A small masked image model, trained from scratch.
Model: 5.52M parameters, num experts 4.
Training: adamw at rate 0.0013, 19100 steps.
Data: trained on larger renderings of crowded toy scenes, 13.5 epochs.
Rows from block 3 of a small masked image model, named by matrix and row number. Rows with one number within an expert belong to one neuron, the router's apart. Each number is 200 + 30 x the weight over its row's rms, rounded and kept within 0 to 999. All counts start at 0.
Before each expert's rows are labels from the 100 images, of 14976, where the router gives the expert most weight on average: "top examples" is what is common among them. Only what is clearly more common there than usual is listed. The data: larger renderings of crowded toy scenes. In brackets: how many of the 100.
# router: router (model.blocks.3.mlp.router.weight, 4x192), inputs 96-191
# up: expert up (model.blocks.3.mlp.up, 4x384x192), inputs 96-191
# down: expert down (model.blocks.3.mlp.down, 4x192x384, transposed), outputs 96-191

# expert 2
top examples: count: six (87)
router.2,236,199,191,199,185,190,296,207,198,157,248,209,181,129,207,181,239,204,189,190,214,195,193,241,170,222,189,214,193,170,227,207,252,202,169,209,206,164,137,186,178,162,230,199,180,156,225,213,160,256,133,173,184,199,140,226,208,171,203,206,135,175,206,189,207,218,190,228,206,161,181,203,199,225,216,210,164,203,216,149,168,225,247,177,184,197,198,175,211,179,192,157,195,225,177,215
up.16,203,192,184,211,250,236,158,203,208,160,291,252,231,148,117,197,175,181,175,172,195,189,178,175,168,217,228,215,182,200,187,225,217,218,184,207,172,169,182,205,156,199,227,195,151,250,245,226,219,162,211,203,168,189,162,222,203,214,238,168,189,232,186,140,195,199,185,216,206,171,235,210,159,197,185,207,183,207,215,242,220,266,278,223,154,199,257,225,219,225,172,205,160,178,179,235
down.16,187,201,227,266,171,220,179,214,232,228,208,248,224,237,224,181,174,218,174,204,220,152,144,204,182,186,216,213,178,216,220,208,214,242,203,198,214,206,195,220,172,198,218,202,177,164,216,173,193,156,198,196,191,216,157,210,208,257,201,169,200,210,206,191,239,200,211,261,224,156,226,243,201,177,242,206,174,240,199,169,115,193,232,189,242,219,180,208,239,166,201,163,128,200,176,257
up.17,181,211,183,195,182,193,187,189,195,265,233,213,227,242,198,229,177,203,199,207,230,169,207,185,251,142,191,204,264,248,234,190,229,185,234,201,202,204,261,189,222,232,159,194,204,190,208,256,197,226,146,205,204,225,192,223,210,157,223,193,144,195,161,198,199,207,161,181,194,210,207,165,168,174,266,173,166,201,183,177,215,199,197,194,185,187,189,164,191,200,224,219,227,180,177,174
down.17,219,206,150,179,189,189,204,217,232,227,241,189,180,206,220,202,198,180,210,153,150,220,250,197,179,188,286,205,209,201,212,271,76,201,212,217,216,195,216,212,224,227,140,221,191,217,195,220,236,178,202,169,218,179,226,217,218,214,262,175,195,185,168,202,146,179,233,211,247,189,182,219,255,203,186,204,208,249,213,206,253,160,211,215,203,164,189,202,189,220,201,226,232,189,194,256
up.18,232,225,216,201,170,206,190,187,196,215,144,208,162,209,239,187,242,180,215,167,176,204,239,189,276,162,191,187,243,210,181,149,197,285,215,214,190,213,192,217,170,214,127,182,230,170,199,179,195,216,229,208,239,149,187,236,211,187,186,238,163,228,197,254,230,247,165,217,163,251,198,200,174,172,187,192,193,184,229,207,184,149,184,206,149,239,195,169,199,150,213,218,240,166,244,227
down.18,247,180,207,202,170,172,273,202,201,205,159,245,231,222,220,223,145,227,165,183,192,231,227,208,214,175,187,181,190,200,216,236,208,241,165,200,168,207,174,209,174,192,64,263,217,236,175,231,208,209,198,152,192,186,212,220,168,135,239,199,176,193,145,159,226,206,220,236,215,181,190,224,191,176,232,193,184,177,143,168,255,220,224,215,160,267,178,215,221,167,147,234,189,176,184,213
up.19,236,215,217,192,195,232,172,189,192,222,199,215,149,206,173,117,237,216,170,138,228,146,237,198,205,180,232,195,122,162,300,181,163,232,186,207,214,168,239,161,252,202,246,170,201,250,172,217,234,131,195,257,174,189,231,176,216,228,168,259,236,181,155,177,184,177,256,207,200,212,202,199,232,226,160,180,210,239,197,177,205,172,200,184,286,185,178,176,200,197,170,234,207,205,191,219
down.19,230,187,194,210,206,154,263,212,196,121,231,182,204,160,186,151,234,179,189,212,187,174,238,111,194,183,240,232,221,234,139,198,241,214,224,202,208,186,219,172,149,240,259,239,187,167,159,196,249,218,198,197,190,230,193,195,170,209,168,185,185,200,224,271,207,215,196,234,207,210,199,251,163,255,168,154,233,179,212,181,174,142,237,154,231,184,211,174,153,230,235,206,223,160,203,182
up.20,176,245,187,214,178,182,177,203,175,201,164,193,168,165,184,188,174,223,240,155,223,216,223,189,236,173,252,227,160,155,251,228,159,192,214,197,242,206,157,218,254,206,203,152,228,197,221,226,184,176,223,225,183,199,201,213,161,163,211,229,193,196,106,191,185,180,257,210,222,214,221,202,204,196,275,206,220,188,186,194,196,209,157,183,232,233,247,191,215,273,172,203,188,182,244,160
down.20,206,190,204,172,211,177,228,244,201,187,207,177,233,221,204,225,214,188,204,202,225,189,159,184,177,224,213,205,180,210,122,189,240,175,202,210,193,145,279,206,197,183,199,238,149,227,212,208,238,205,199,216,193,193,180,208,152,233,203,201,187,218,199,237,183,198,169,204,208,207,154,215,207,228,215,197,221,166,203,148,192,177,194,241,214,228,162,190,160,189,169,206,206,214,179,224
up.21,158,177,203,209,181,220,202,228,222,204,185,213,184,205,242,222,167,194,213,231,222,201,183,174,191,203,201,165,192,282,167,197,150,165,197,207,193,189,172,259,254,163,148,161,196,186,217,228,223,230,231,197,185,224,209,191,208,204,244,137,215,240,206,198,222,159,175,192,218,249,203,204,192,184,233,177,254,194,222,230,194,157,138,186,164,226,208,203,232,273,224,222,178,199,169,172
down.21,233,248,168,197,203,151,215,203,221,147,158,155,209,213,242,207,229,209,172,197,145,226,218,241,227,222,171,190,214,122,197,151,226,185,188,208,196,247,196,209,209,175,158,189,190,265,199,145,115,245,141,200,171,184,197,195,200,219,217,149,166,183,209,231,159,228,192,229,173,236,201,271,228,170,221,201,189,215,219,180,231,178,183,217,189,216,267,202,178,179,171,204,185,222,184,173
up.22,159,225,172,274,199,228,224,219,162,173,144,233,266,159,254,205,176,175,209,208,207,141,216,189,183,194,225,212,152,234,191,170,196,175,224,152,253,179,226,156,214,216,251,216,180,214,238,213,230,187,147,181,212,198,224,186,190,241,218,171,168,160,250,230,221,208,197,209,184,232,249,187,185,205,194,171,194,189,188,220,200,160,190,212,235,203,174,206,187,277,181,177,173,191,231,273
down.22,229,196,176,217,185,166,199,205,194,242,153,214,182,227,172,266,217,229,210,199,195,174,181,215,186,195,203,175,210,183,201,196,230,260,178,193,190,247,202,162,161,169,224,227,230,224,240,228,177,184,158,218,213,142,204,150,198,232,213,156,219,226,188,225,187,182,166,238,174,156,166,167,291,255,211,184,197,225,205,204,157,201,186,234,171,212,182,192,178,149,166,203,165,236,216,216
up.23,222,191,161,166,212,219,182,215,199,262,226,208,187,212,179,237,220,222,132,231,266,210,215,197,234,203,211,241,234,193,240,235,215,216,187,193,212,214,194,218,156,175,216,206,201,180,201,233,195,226,195,240,179,171,195,219,187,200,231,177,208,239,183,199,168,202,239,107,221,202,228,161,166,204,245,188,178,238,204,208,184,222,221,221,191,187,155,210,247,210,192,188,244,184,152,233
down.23,191,219,158,167,184,186,219,201,224,199,197,232,155,192,266,151,222,263,211,188,178,166,307,185,203,189,237,205,203,199,176,178,124,234,226,213,227,221,195,235,221,171,206,187,213,173,148,172,194,234,255,174,212,182,174,237,203,191,197,172,241,169,263,153,202,210,208,227,257,164,194,199,258,187,230,189,231,227,169,232,253,167,218,204,202,201,196,178,177,175,252,221,252,241,193,230

# expert 0
top examples: count: two (54)
router.0,220,186,212,236,144,184,122,187,207,132,168,165,188,249,259,169,193,212,172,197,163,176,173,208,194,220,205,221,201,194,213,205,174,174,246,187,267,192,217,184,183,167,204,198,188,172,209,240,180,159,231,216,222,211,179,169,196,183,190,163,208,201,223,209,195,204,196,194,165,201,253,241,197,193,175,205,196,130,209,204,194,225,230,179,191,196,220,266,226,224,197,245,187,213,191,100
up.16,260,236,181,230,159,155,283,228,207,145,240,223,217,162,228,198,154,202,185,197,220,195,230,175,212,240,157,195,206,231,181,242,165,187,191,138,194,179,195,191,153,222,252,176,209,188,262,207,245,230,191,226,176,149,186,227,187,257,221,255,205,211,187,187,253,184,193,215,211,216,266,169,182,205,188,173,185,230,171,228,289,223,189,162,203,203,210,189,206,198,181,189,161,173,241,175
down.16,185,202,193,227,224,162,303,185,252,210,209,214,221,197,251,203,195,166,234,212,177,226,180,219,235,282,213,208,214,227,246,218,171,186,226,170,169,165,206,194,179,215,176,176,220,234,197,133,162,214,222,165,231,184,196,202,194,199,244,215,176,188,153,224,164,168,279,249,183,212,170,177,144,176,165,225,165,158,175,233,234,194,222,241,185,198,169,184,260,226,164,197,223,182,204,167
up.17,167,158,196,220,208,197,211,206,208,190,203,182,210,199,223,138,233,152,227,189,218,150,205,195,222,197,231,197,225,220,204,193,238,217,200,160,138,182,226,184,258,210,282,250,207,154,222,206,223,182,207,194,201,209,240,234,230,293,185,222,125,208,175,189,156,226,182,126,214,185,237,195,208,238,196,140,248,186,241,186,228,183,230,186,192,213,171,204,180,265,129,213,173,201,202,174
down.17,233,256,217,143,268,185,205,206,170,225,191,211,138,200,183,224,201,190,235,167,216,200,180,274,220,138,215,204,189,208,186,260,184,138,201,183,184,148,205,196,163,204,213,257,209,221,233,204,239,204,199,217,204,194,185,230,253,181,195,209,240,214,174,154,193,203,211,203,191,181,182,228,183,188,247,179,206,144,174,248,220,211,208,200,219,187,154,174,139,152,232,240,141,211,200,172
up.18,159,177,177,181,191,180,253,217,168,178,194,207,210,179,237,207,158,198,203,166,197,220,196,210,200,210,211,168,207,173,169,186,219,177,235,174,194,171,161,193,183,196,182,285,224,163,214,211,205,269,179,187,160,193,216,239,173,226,200,290,189,161,175,211,210,193,196,215,153,174,208,129,201,181,201,176,179,240,153,152,162,195,172,154,236,179,189,178,208,149,186,169,230,201,213,242
down.18,236,198,199,199,206,206,272,194,213,167,206,175,183,244,196,220,207,213,181,189,146,237,220,151,179,174,209,174,194,212,201,160,200,240,199,189,180,245,175,188,195,234,193,218,219,179,180,236,206,212,196,184,235,176,200,205,129,205,208,213,160,197,218,216,225,204,190,204,193,182,164,266,250,200,236,182,200,270,219,195,163,189,182,225,185,206,267,167,188,177,125,192,197,200,238,147
up.19,266,183,216,211,177,192,242,178,197,178,184,226,236,217,198,171,181,234,173,212,205,228,164,214,196,206,169,185,211,224,147,141,217,179,210,222,187,185,188,201,167,179,153,215,233,167,194,221,212,236,200,203,207,221,234,178,150,175,187,138,228,142,246,184,195,182,191,214,175,243,204,145,185,195,223,194,217,190,225,207,274,192,136,158,219,193,213,171,254,221,235,185,212,175,197,175
down.19,214,185,195,195,192,216,144,195,197,183,214,157,240,202,201,231,227,202,169,173,203,260,193,251,168,154,194,175,224,199,182,171,188,197,211,199,189,157,261,186,243,179,214,249,163,209,201,275,192,190,173,178,215,201,225,211,205,138,291,202,195,204,225,205,204,185,238,198,180,202,195,171,201,198,165,203,171,142,191,223,156,196,181,174,205,177,170,191,250,203,240,231,215,180,152,181
up.20,207,197,163,202,227,152,208,261,202,183,179,241,203,166,224,202,169,184,215,238,224,207,174,218,221,218,204,207,169,254,193,197,198,140,183,189,207,196,211,169,254,180,270,160,133,187,225,188,205,153,223,154,222,216,251,216,203,222,230,80,181,196,250,272,201,210,234,214,185,180,228,214,195,200,242,202,232,188,241,154,238,174,218,176,196,228,233,202,212,255,196,172,194,183,123,149
down.20,199,167,200,164,218,229,300,203,188,186,246,171,168,179,193,213,249,191,206,191,209,159,233,195,203,194,225,207,191,200,206,146,201,235,211,190,204,205,181,207,109,171,218,154,155,204,167,231,251,198,238,199,172,218,217,258,258,190,174,201,183,220,197,190,154,198,198,208,184,205,244,249,192,222,209,198,211,244,218,191,209,228,194,179,211,205,273,215,214,153,238,196,169,206,130,185
up.21,222,202,248,214,189,188,148,162,215,208,189,195,192,195,169,172,193,199,172,205,181,160,220,158,248,172,217,210,190,229,170,251,205,163,177,197,177,197,219,174,241,188,229,194,222,271,205,214,185,176,177,229,201,215,238,193,203,186,230,193,174,196,194,195,183,187,207,175,190,230,199,206,190,195,162,230,228,185,99,239,173,190,196,227,170,143,182,225,203,250,206,247,176,185,195,201
down.21,246,217,203,236,192,221,212,201,184,217,207,160,235,176,172,204,221,196,249,214,217,154,167,116,151,186,231,224,179,226,196,137,207,228,176,208,194,256,163,216,152,133,162,209,204,222,223,215,225,259,192,254,203,202,161,167,194,245,183,220,194,207,194,170,239,206,187,150,179,198,192,184,235,196,212,176,219,259,205,180,195,218,189,210,227,235,139,210,161,210,174,198,226,215,211,200
up.22,161,241,183,304,255,217,237,209,188,207,169,202,213,171,252,173,226,196,198,203,187,74,209,172,190,210,228,194,142,157,205,233,211,191,210,175,253,212,144,156,165,169,204,247,222,201,193,204,224,240,187,212,221,192,190,229,203,168,224,227,175,175,169,224,231,215,215,193,195,182,210,186,163,205,199,208,164,177,195,204,215,172,215,225,242,194,182,132,193,212,194,222,197,193,191,186
down.22,206,243,165,164,235,195,190,204,228,193,241,174,212,162,236,177,209,220,203,175,181,205,121,233,176,142,211,149,208,183,192,231,199,187,216,201,218,187,245,221,196,219,204,256,164,204,159,199,215,203,179,166,184,196,226,199,208,236,206,179,210,181,189,222,224,203,193,193,130,194,169,179,232,203,198,210,187,159,197,220,227,165,267,188,181,129,223,155,197,218,261,155,184,265,165,162
up.23,195,214,180,153,168,232,251,187,271,193,249,187,182,187,209,203,220,175,194,207,236,207,178,171,215,232,179,206,233,172,160,188,165,170,191,197,163,210,221,182,206,189,139,237,178,163,205,212,195,214,235,191,170,192,169,220,196,269,174,196,201,210,216,196,188,200,258,172,224,256,208,187,210,235,177,113,219,206,247,226,206,247,146,263,148,169,176,198,209,191,198,158,226,197,220,182
down.23,228,153,189,152,214,175,212,203,260,171,213,156,190,173,209,182,221,237,202,214,185,196,179,236,191,232,226,175,169,181,196,278,249,192,198,181,240,150,198,242,260,209,212,204,179,144,164,209,193,230,196,170,202,157,196,198,203,186,201,183,153,158,223,220,184,165,252,209,215,194,187,146,215,130,214,254,164,152,164,178,225,167,242,248,111,223,175,166,219,256,173,228,222,232,212,174

# expert 1
top examples: count: two (59)
router.1,197,224,213,173,257,178,285,225,196,270,220,190,172,199,141,242,186,214,199,200,233,220,235,98,242,220,168,125,232,206,212,190,156,185,187,197,188,280,211,185,219,191,188,201,193,163,166,190,180,197,230,182,182,197,216,230,200,212,214,197,241,201,162,211,196,201,194,186,234,253,178,181,202,194,215,201,200,225,197,155,259,229,166,200,198,218,193,138,163,178,239,172,217,174,227,232
up.16,213,190,195,220,160,183,181,238,220,182,249,188,184,217,224,202,155,216,178,169,210,196,209,183,212,184,268,159,189,167,208,187,183,250,160,176,159,183,180,187,146,253,180,161,169,236,217,219,183,172,230,221,169,185,179,207,187,141,257,216,225,205,160,241,218,179,175,151,237,186,224,148,200,202,231,228,223,210,174,219,158,192,208,177,198,230,254,269,285,232,217,244,209,172,181,214
down.16,229,185,213,247,208,221,166,230,213,166,270,185,284,105,189,210,233,195,197,145,182,226,179,231,219,196,187,251,199,209,196,214,225,187,202,190,193,165,162,212,128,249,191,242,184,158,216,209,182,212,190,236,190,226,183,172,204,207,180,179,185,211,241,168,206,203,204,221,206,226,180,183,184,210,162,159,205,86,228,180,193,218,198,170,229,207,178,187,165,229,157,171,200,210,152,230
up.17,164,203,188,244,191,216,232,230,221,200,225,197,197,162,225,202,182,173,204,202,213,230,183,234,263,217,243,148,197,206,226,218,234,233,246,206,200,189,159,229,147,216,203,198,173,147,196,226,239,209,172,215,208,151,232,225,205,194,214,234,174,190,184,220,281,274,199,176,217,181,205,199,230,185,249,171,226,177,219,176,229,178,185,197,213,166,277,249,162,184,157,202,191,162,275,185
down.17,205,189,170,234,180,232,170,226,229,184,224,198,197,200,197,187,183,274,240,217,200,202,207,184,185,217,179,213,209,175,198,190,222,214,181,192,192,171,163,229,155,201,217,185,241,222,197,152,182,197,192,204,148,192,211,195,199,155,210,214,131,194,209,198,151,232,230,220,321,135,183,154,196,202,164,189,213,173,229,214,184,212,165,197,191,179,185,184,266,259,224,189,226,199,109,188
up.18,180,217,186,211,200,244,222,134,172,185,217,180,273,206,229,193,235,205,175,143,250,206,208,236,185,261,210,225,157,202,164,209,172,215,230,192,204,193,167,209,210,210,199,215,176,180,263,161,191,176,171,185,192,162,222,199,193,177,243,158,190,179,220,221,199,232,172,206,117,216,198,194,181,187,188,186,166,226,186,183,230,204,193,229,187,239,163,176,220,176,195,189,195,201,190,152
down.18,234,224,186,209,210,175,246,171,186,203,184,219,184,229,234,197,196,163,180,175,153,224,192,191,200,187,208,205,212,177,256,196,248,231,238,223,232,244,154,174,153,212,158,188,189,199,132,168,192,224,196,212,196,176,161,194,242,204,193,210,225,204,241,222,201,117,262,195,217,217,232,202,202,190,203,271,160,231,197,192,184,174,146,232,164,228,216,225,161,175,206,208,136,196,244,157
up.19,186,173,192,216,149,210,215,210,144,177,154,201,177,199,229,164,180,183,200,233,210,242,216,171,182,189,256,193,232,221,219,177,212,144,205,223,216,181,200,245,154,247,162,180,201,200,220,175,200,194,184,207,218,239,207,249,217,271,203,143,215,182,201,175,178,195,213,193,172,185,231,212,232,175,180,216,239,182,186,194,196,149,197,143,168,176,240,201,210,228,216,202,192,209,187,131
down.19,221,155,205,219,199,189,276,202,242,169,204,205,239,231,228,191,283,224,197,218,173,253,159,264,196,146,137,150,174,190,213,202,235,221,181,201,200,208,219,223,203,180,183,174,198,154,205,214,184,188,203,178,184,160,209,170,207,207,257,161,158,192,208,209,177,193,236,221,170,199,159,181,231,180,213,211,175,213,178,143,188,207,208,252,144,196,211,174,210,216,112,176,164,230,217,187
up.20,219,204,164,221,205,183,222,175,209,196,195,182,229,252,203,199,190,185,179,195,154,220,212,165,277,165,215,201,234,216,216,210,181,222,218,193,225,167,202,199,217,215,212,175,192,213,234,232,189,215,155,223,176,202,170,175,214,202,265,216,207,172,219,210,170,225,216,182,235,219,233,183,132,196,233,189,218,202,169,233,258,206,194,181,214,239,199,210,229,194,190,295,220,187,250,246
down.20,149,147,224,174,175,207,162,237,171,152,203,210,199,170,230,213,173,193,245,239,175,243,185,175,136,156,223,200,234,189,177,187,165,243,191,164,247,221,244,198,191,184,189,177,207,164,172,206,169,191,205,198,233,183,203,214,197,223,186,168,191,214,206,241,202,220,179,214,258,226,170,185,204,229,229,165,211,150,220,185,217,144,126,210,200,250,187,196,207,152,112,198,256,257,160,211
up.21,206,234,209,199,162,182,264,116,242,203,209,211,135,207,224,205,234,240,190,224,194,194,207,223,147,286,219,231,200,223,217,175,175,225,196,207,205,186,170,192,183,212,240,231,183,168,211,212,200,179,190,211,196,152,209,214,186,198,213,200,215,276,209,190,183,210,198,222,250,203,180,211,198,189,225,166,178,234,217,158,273,174,220,225,202,221,188,168,245,230,205,167,228,181,215,161
down.21,246,222,263,244,195,205,166,203,212,197,197,160,272,237,204,190,225,220,223,189,191,227,185,207,196,188,219,176,241,255,191,246,214,229,211,153,202,179,191,251,162,222,198,161,179,186,177,229,215,237,210,206,236,156,236,150,242,191,168,160,182,161,233,219,257,154,224,216,199,186,182,187,180,156,135,226,135,176,219,227,207,210,172,202,189,213,242,193,247,198,178,209,258,173,197,150
up.22,198,224,219,190,212,197,289,221,219,191,231,208,194,205,172,220,216,213,201,275,235,197,167,201,233,267,229,249,191,201,167,189,169,269,189,215,218,203,176,195,216,193,220,229,217,179,180,329,230,235,216,211,213,156,203,189,182,191,184,189,212,174,205,207,138,201,193,218,295,214,216,175,200,202,188,158,193,208,169,205,203,237,245,217,183,216,205,178,235,236,201,176,221,206,225,183
down.22,183,231,210,201,206,209,125,201,219,221,194,214,212,252,177,219,199,164,191,181,238,218,155,195,186,206,219,172,166,202,221,232,258,228,167,207,211,180,205,192,193,200,230,174,163,223,265,248,207,260,214,225,232,185,219,189,246,184,220,187,211,242,160,202,247,212,211,182,163,215,220,183,199,197,175,212,199,149,196,210,193,218,187,207,187,220,190,210,260,201,214,200,202,179,120,204
up.23,204,198,182,217,245,227,255,209,235,196,182,204,276,169,204,185,222,199,212,208,195,211,209,165,210,190,188,167,183,158,215,246,205,154,226,187,214,196,212,204,239,215,242,198,172,227,212,163,205,228,181,218,166,215,235,198,203,211,191,196,239,195,198,226,149,163,194,200,206,216,203,187,170,167,240,169,205,256,201,145,266,179,208,168,190,269,216,209,242,164,162,232,241,161,203,129
down.23,228,185,160,223,202,197,131,180,203,194,203,192,155,234,242,178,194,235,183,166,224,244,184,203,207,198,208,172,171,178,249,241,204,215,195,228,224,208,257,250,190,191,247,214,205,203,178,180,172,156,206,204,190,165,262,143,192,209,226,226,206,171,209,222,251,178,219,255,166,183,192,225,198,155,156,238,171,226,252,215,151,189,212,223,136,263,207,184,234,188,192,211,224,218,203,172

# expert 3
top examples: count: two (83)
router.3,201,211,208,248,222,172,111,173,241,211,151,175,240,230,199,232,181,194,212,208,173,193,190,143,212,157,244,215,158,198,211,183,236,220,231,191,286,212,239,188,196,212,182,204,211,257,202,232,159,155,227,187,262,182,195,179,196,212,181,194,212,256,188,256,236,187,207,166,193,210,212,168,162,212,215,203,200,224,216,222,112,129,190,169,218,204,213,254,185,225,168,206,180,195,196,186
up.16,147,209,194,204,189,198,236,242,216,149,195,174,184,187,261,170,199,224,225,182,226,193,213,235,162,195,197,149,245,226,203,216,186,212,200,169,190,153,219,191,224,184,248,138,214,118,220,173,237,225,177,210,172,177,231,232,169,189,189,219,181,195,171,214,199,245,180,213,228,153,220,222,232,177,294,195,218,234,139,124,187,223,160,181,202,193,224,208,220,192,175,206,204,211,211,190
down.16,244,123,201,197,174,235,215,230,224,165,180,195,225,178,186,190,239,208,172,253,169,255,213,165,187,184,194,154,177,213,183,173,199,208,208,201,184,166,163,201,205,231,205,219,266,215,150,211,178,181,182,167,212,175,235,181,156,220,235,239,150,212,160,220,198,183,204,246,219,156,216,172,165,194,181,209,219,162,194,177,131,210,158,233,175,187,209,150,225,208,145,222,216,183,225,185
up.17,223,211,181,152,217,145,201,157,156,198,225,221,179,237,209,203,200,210,227,179,239,182,189,199,175,232,144,221,204,218,244,224,165,189,153,195,157,173,205,240,217,171,241,215,208,160,209,213,225,161,217,183,97,189,236,194,205,223,201,206,187,191,187,181,180,181,201,229,208,193,210,164,197,212,209,196,169,237,180,181,196,218,225,205,186,166,169,171,240,176,180,174,196,197,226,268
down.17,195,201,204,233,198,219,148,188,160,142,197,196,233,193,251,174,203,191,221,184,205,205,224,183,188,150,217,164,194,192,204,178,190,215,158,190,240,207,254,223,213,212,142,210,197,119,195,204,218,156,219,193,215,181,145,174,193,198,219,160,262,186,202,171,193,204,231,253,224,193,212,151,228,185,194,178,213,143,180,187,222,158,227,219,194,250,162,187,241,226,185,187,201,234,205,208
up.18,186,225,188,213,207,186,188,221,215,163,195,237,213,227,246,196,234,194,210,239,211,215,120,202,179,214,209,187,216,189,183,194,169,216,206,180,236,182,209,208,228,192,189,185,179,197,239,223,178,180,209,253,167,157,174,235,184,215,176,198,211,187,204,217,191,240,178,162,215,194,216,165,206,174,274,161,199,237,187,208,232,204,227,197,168,233,190,227,272,231,111,218,248,195,196,160
down.18,207,197,199,204,217,225,207,223,197,221,226,209,219,195,198,150,222,193,191,220,193,197,195,123,232,198,203,162,207,200,186,135,207,171,202,208,200,192,148,204,204,208,243,191,216,210,203,206,188,191,162,200,252,238,249,218,227,201,235,187,210,220,211,214,197,205,219,162,200,212,234,175,232,228,224,202,213,240,196,176,162,193,231,209,207,182,192,195,218,256,275,159,181,184,221,215
up.19,208,169,176,184,154,167,251,218,222,217,238,233,231,216,146,207,232,218,193,163,212,196,184,166,179,251,192,177,196,219,181,199,224,205,176,174,249,191,184,210,228,181,222,172,245,217,195,177,175,176,229,207,220,169,184,177,212,211,251,183,197,214,208,216,201,176,190,197,211,240,217,188,145,240,159,203,232,186,191,249,225,190,272,221,134,170,179,210,234,230,222,229,180,128,214,203
down.19,217,208,189,207,222,245,201,211,231,237,183,199,197,260,234,195,191,178,217,216,228,236,172,192,225,161,165,152,249,190,184,204,235,219,193,203,161,229,152,162,207,196,184,228,170,181,214,210,145,236,174,220,183,229,211,208,203,214,213,157,170,214,244,203,221,189,135,179,174,188,151,222,266,226,168,210,233,215,193,229,123,227,242,184,217,179,284,211,254,231,271,213,196,221,174,155
up.20,181,200,195,195,149,205,203,178,219,203,246,196,176,202,252,206,190,183,176,213,204,285,212,193,225,191,207,209,173,163,197,180,206,175,252,261,228,121,185,246,183,218,106,186,202,206,176,177,210,102,231,182,211,183,224,201,186,228,209,186,199,249,192,166,222,209,170,188,240,235,205,206,254,179,175,180,259,197,160,189,257,159,203,173,167,199,205,240,217,192,204,197,184,188,211,149
down.20,202,214,174,146,189,190,239,170,156,233,169,176,159,227,246,242,169,164,183,183,226,191,243,149,216,206,261,220,226,171,194,177,237,216,225,234,196,221,203,142,177,176,169,181,159,215,163,181,215,201,239,232,215,231,200,210,174,195,196,220,203,218,185,238,214,178,184,243,221,171,192,251,177,225,177,204,212,227,220,222,195,174,187,190,213,193,220,209,156,189,195,210,176,178,169,224
up.21,172,135,209,191,234,174,249,226,171,183,202,183,238,189,208,214,175,173,194,205,220,176,212,129,197,214,191,196,194,213,194,173,199,143,207,230,206,181,191,165,105,266,128,242,117,148,218,194,168,170,198,202,185,220,178,224,149,166,189,154,226,194,205,209,185,216,192,172,173,208,228,219,231,196,201,180,170,205,200,220,304,198,201,191,182,149,150,224,214,189,181,186,160,213,226,211
down.21,190,202,205,234,205,208,192,216,208,187,208,191,203,272,206,198,192,198,198,219,190,193,183,171,198,221,172,145,256,156,191,263,272,136,230,203,177,181,192,209,109,168,153,211,136,170,197,212,222,208,216,168,184,183,154,186,199,206,185,208,202,187,145,198,198,179,192,217,162,253,152,198,196,209,151,204,170,177,219,168,200,168,230,160,207,150,194,200,209,160,180,261,219,177,167,183
up.22,233,180,224,163,200,186,240,207,159,181,225,218,207,154,236,205,208,171,196,143,223,203,136,211,192,202,246,217,177,177,245,156,183,201,223,208,171,181,138,186,195,192,206,235,140,144,219,214,190,177,208,195,180,168,176,246,194,140,179,199,230,160,197,193,200,232,151,198,134,185,213,204,213,165,291,181,190,190,242,170,235,240,160,170,242,210,224,192,234,219,171,152,162,209,223,187
down.22,200,182,199,258,178,220,194,195,208,143,188,217,181,174,186,184,224,194,211,229,146,254,171,235,231,159,152,164,216,187,205,235,180,201,182,187,160,198,221,220,205,213,129,162,185,184,183,228,178,143,145,202,192,189,253,213,194,205,223,187,193,197,208,163,193,182,211,186,195,172,152,187,182,197,171,205,151,185,240,226,179,212,203,227,225,164,204,179,235,212,102,237,201,188,184,207
up.23,232,207,165,250,169,190,282,222,169,128,171,225,180,167,199,183,174,209,217,172,238,193,196,176,205,233,160,217,221,142,211,220,165,186,145,174,194,189,144,191,206,161,161,176,160,192,213,195,218,234,212,238,160,211,148,200,231,218,192,203,201,148,201,216,185,190,210,198,143,241,219,233,261,221,172,174,164,197,194,217,249,196,226,231,156,203,231,139,186,240,184,182,213,202,196,232
down.23,222,157,144,235,157,168,272,193,176,177,161,196,249,151,275,245,181,197,149,219,181,197,173,231,188,212,194,228,215,211,158,188,243,239,228,208,204,237,185,171,239,187,130,233,224,208,173,207,152,192,197,239,204,203,232,210,154,226,245,218,189,217,189,260,197,188,201,222,180,186,181,180,179,251,211,220,241,168,169,228,188,166,181,211,186,222,204,200,187,215,191,210,189,235,216,230